{
  "model": "model that answers yes/no questions on an image's attributes",
  "dataset": "analogue clock faces",
  "train_examples": 97500,
  "image_size": 48,
  "crop_scale_min": 1,
  "horizontal_flip": false,
  "questions_per_image": 4,
  "encoder_arch": "resnet",
  "encoder_norm": "batchnorm",
  "encoder_activation": "silu",
  "encoder_depths": [2, 3, 3],
  "encoder_kernel_size": 3,
  "encoder_stem": "deep",
  "encoder_avg_pool_shortcut": false,
  "encoder_widths": [64, 128, 256],
  "fusion": "prefix",
  "fusion_encoder_width": 128,
  "fusion_encoder_layers": 7,
  "fusion_encoder_norm": "layernorm",
  "fusion_encoder_norm_position": "pre",
  "fusion_encoder_activation": "swiglu",
  "fusion_encoder_mlp_ratio": 2.67,
  "fusion_encoder_head_dim": 64,
  "fusion_encoder_fused_qkv": false,
  "fusion_encoder_bias": "all",
  "fusion_encoder_qk_norm": false,
  "fusion_encoder_parallel_block": true,
  "fusion_encoder_inner_norm": false,
  "fusion_encoder_drop_path": 0.1,
  "fusion_encoder_positions": "rope",
  "fusion_encoder_connector": "linear",
  "init": "trunc_normal_002",
  "residual_init": "scaled_by_depth",
  "optimizer": "adam_atan2",
  "learning_rate": 0.0014,
  "beta1": 0.9,
  "beta2": 0.95,
  "max_grad_norm": 1.0,
  "cautious_weight_decay": true,
  "max_steps": 12100,
  "batch_size": 128,
  "epochs": 15.9,
  "lr_schedule": "linear",
  "final_lr_fraction": 0,
  "warmup_steps": 2420,
  "weight_decay": 0.0
}
Rows from block 3 of the fusion encoder of a small model that answers yes/no questions on an image's attributes, named by matrix and row number. Rows with one number belong to one neuron. Each number is 128 + 32 x the weight over its row's rms, rounded and kept within 0 to 255. All counts start at 0. Numbers have three digits each. After the name is the row's rms in percent of the matrix's.
After each neuron's rows are labels from the 100 texts, of 14976, where the neuron reaches its largest size: "tokens" is the input token at the peak. Only what is clearly more common there than usual is listed. The data: analogue clock faces. In brackets: how many of the 100.
# gate: MLP gate (fusion_encoder.blocks.3.mlp.gate.weight, 336x128), inputs 64-127
# fc1: MLP up (fusion_encoder.blocks.3.mlp.fc1.weight, 336x128), inputs 64-127
# fc2: MLP down (fusion_encoder.blocks.3.mlp.fc2.weight, 128x336, transposed), outputs 64-127

gate.269 052:119136161108165140124149097089122137134143122120181111169108123150089137059137075129061168149105097161137091143179105137102141189102136159097128173068192109096108113145189124114184181126152132
fc1.269 053:132083145118075104143111155134162116054122117155108125127140164124149101151127150170163094160119086082142145170144147119148058116144145149035172151110071164201102154160094103133117075135112144
fc2.269 049:151113125173121146119105075108136112097102131139083133105153175141171113121154121117186076155209106182098168095106142144114214115134130141112122134079086118115121151152123156150125158159135030
tokens: "hour 5" (54); "minute hand past 8" (18); "hour 8" (8)

gate.8 051:116116139092139172179124072146101190108107139125096130159098148107123074169077148111102107109099169095083138086087146130106127139126124089083171114100166135122137121108199130087114111148099139
fc1.8 046:164124100153104089158092108114174161072124170156142167146165141133107149119134161118123123209115105199136161164161111176153138136176140130100151121103073097150171199108132087148103141145161142
fc2.8 052:102112161162111184153121133099116141107098085115155168088156151174128166117131105094116140098114112150082117171109161116114145215123137158171176077159118125142149088123125114131115140104112119
tokens: "hour 5" (63); "hour 8" (17)

gate.78 050:110141138167075100094121133086136148112088138075157167114171136153134112143080070085188131127133058095140137134132123079136193087095200111114123120158130179107137108175124165084108104154139140
fc1.78 049:146083126066164104162154148100158126091167144140060141145098079143150185136147183193077148085071127044103135114176087113170092121170113092171171158103079097150132156103134079157048097119197100
fc2.78 057:190156146144110149152146133097043110133086093127187100102100177105083137127149189111135146097130150102069134146122151072129154109114126150211132086082181181115177133139148154122172133149097113
tokens: "minute hand past 11" (97)

gate.158 126:121162102097126154160166118114166103139123104070146086089134119162122139139139200098119133164113126101128148136123126064034086096084193112190081076146113153094119158168109111136167110118148114
fc1.158 127:162118103152102138129108148125179110103106115128111136158214122091154088113157133084154085107173107142136137134147150120146130136136104211133113152156087136181130127164078129197081132096124070
fc2.158 135:054179106156139130203156138148144125134114117163129135071118140188126114164161173135200106122096134106055137168140059127079161169115104108168143107115121071086113146099148127087124158153114076
tokens: "minute hand past 11" (100)

gate.321 121:175108133075148118176156140050148088107168118110166068102098108139141156159098169069114147150089168092109125087121100086088082117113148105164121078126153182110139137073175133095157158156210095
fc1.321 144:110171100083123093113132126167079115152134208141149138127131154146090105043117127134153165158168140136134126176171143077110167100137161083171090169103145114136066096167137169114135110134098119
fc2.321 141:117064156133176160115111126074143142104134165093178149100104102153124156192129076126108104125073129104120074089078099106136075108081094123163156087150124114134149132120118096096222172142184174
tokens: "hour 5" (67); "minute hand past 6" (25); "minute hand past 11" (8)

gate.253 049:082084121080178148074158153097133113096157152115078144151100154134107179164066106065118114155155149108139123138104133094160117150090127062126120145128116168098139120212129085094129122144158132
fc1.253 048:132104143160165171129147125165132174144134079080108116109105135120143110141117111145127160140161096125082076135197075150077063141101218091163160124075146099189121129118095078092114204160139081
fc2.253 056:092101131063180179126119097135097072089130181115093119165151121187095112023155149135146128120132168149087067179169101166132123148106084076206155112071135063127097147083142141130141111152105119
tokens: "minute hand past 11" (100)

gate.173 053:137092116086152100108130168167107162182130109112178147148078158156089152139143117103138098211178153193137096106107158077113110157149148121207136075141119118121061115183151134143146137158102164
fc1.173 048:153138071196180105145119149105132135163130126118115128107097093118178163097145178078132191151088086139039141187138110128167098168141109147070152142121173161164105139133101075079131130124137154
fc2.173 050:175085131132088255170139120135081052095102157115200112118140194143107159080122095091090143146127133130120110051127126119132107150081107084158120174145119047113150096150141125102170140098159101
tokens: "minute hand past 11" (26); "four ticks" (18); "numerals" (17); "square case" (14)

gate.54 078:137085155136097091122112142185142159138118116134171130147106210099109152110135118090150087188140089156142122172098113112157104208185075130141156127114127127140130117173134138114127128149109127
fc1.54 069:184179140074166149121126113061127067035166090102119112118092093109110145165158117160137185145146125136169102113157162082178115131114138120125051126150108116102144180108097134167143134144104153
fc2.54 072:114150148160122078133124136159179077133090136124102185160176156131082146109178099064135129162112144104117104160119102132086164075167093132160138130167123124064154062163106103076121103094158064
tokens: "minute hand past 11" (98)

gate.310 046:067181138053200108137065213116107154125154152087094124187111148110104149118103121168151097157090157088139098147124131115119076162107151096089116144114140140141120118174176147157165140142154150
fc1.310 052:140187157109207112094095120122149153100192154101095128129114198132119110172079161141213107159156106113104168122161123099168101111192133099130114140081141113168130128090140089149131187140149109
fc2.310 048:143238126142147181124132133119119141096086100098088145077155163140131163164112159135208134092113149162112087143118056092139120126091174123106150109134166148179154080164139156116131137134092070
tokens: "minute hand past 11" (93); "minute hand past 3" (7)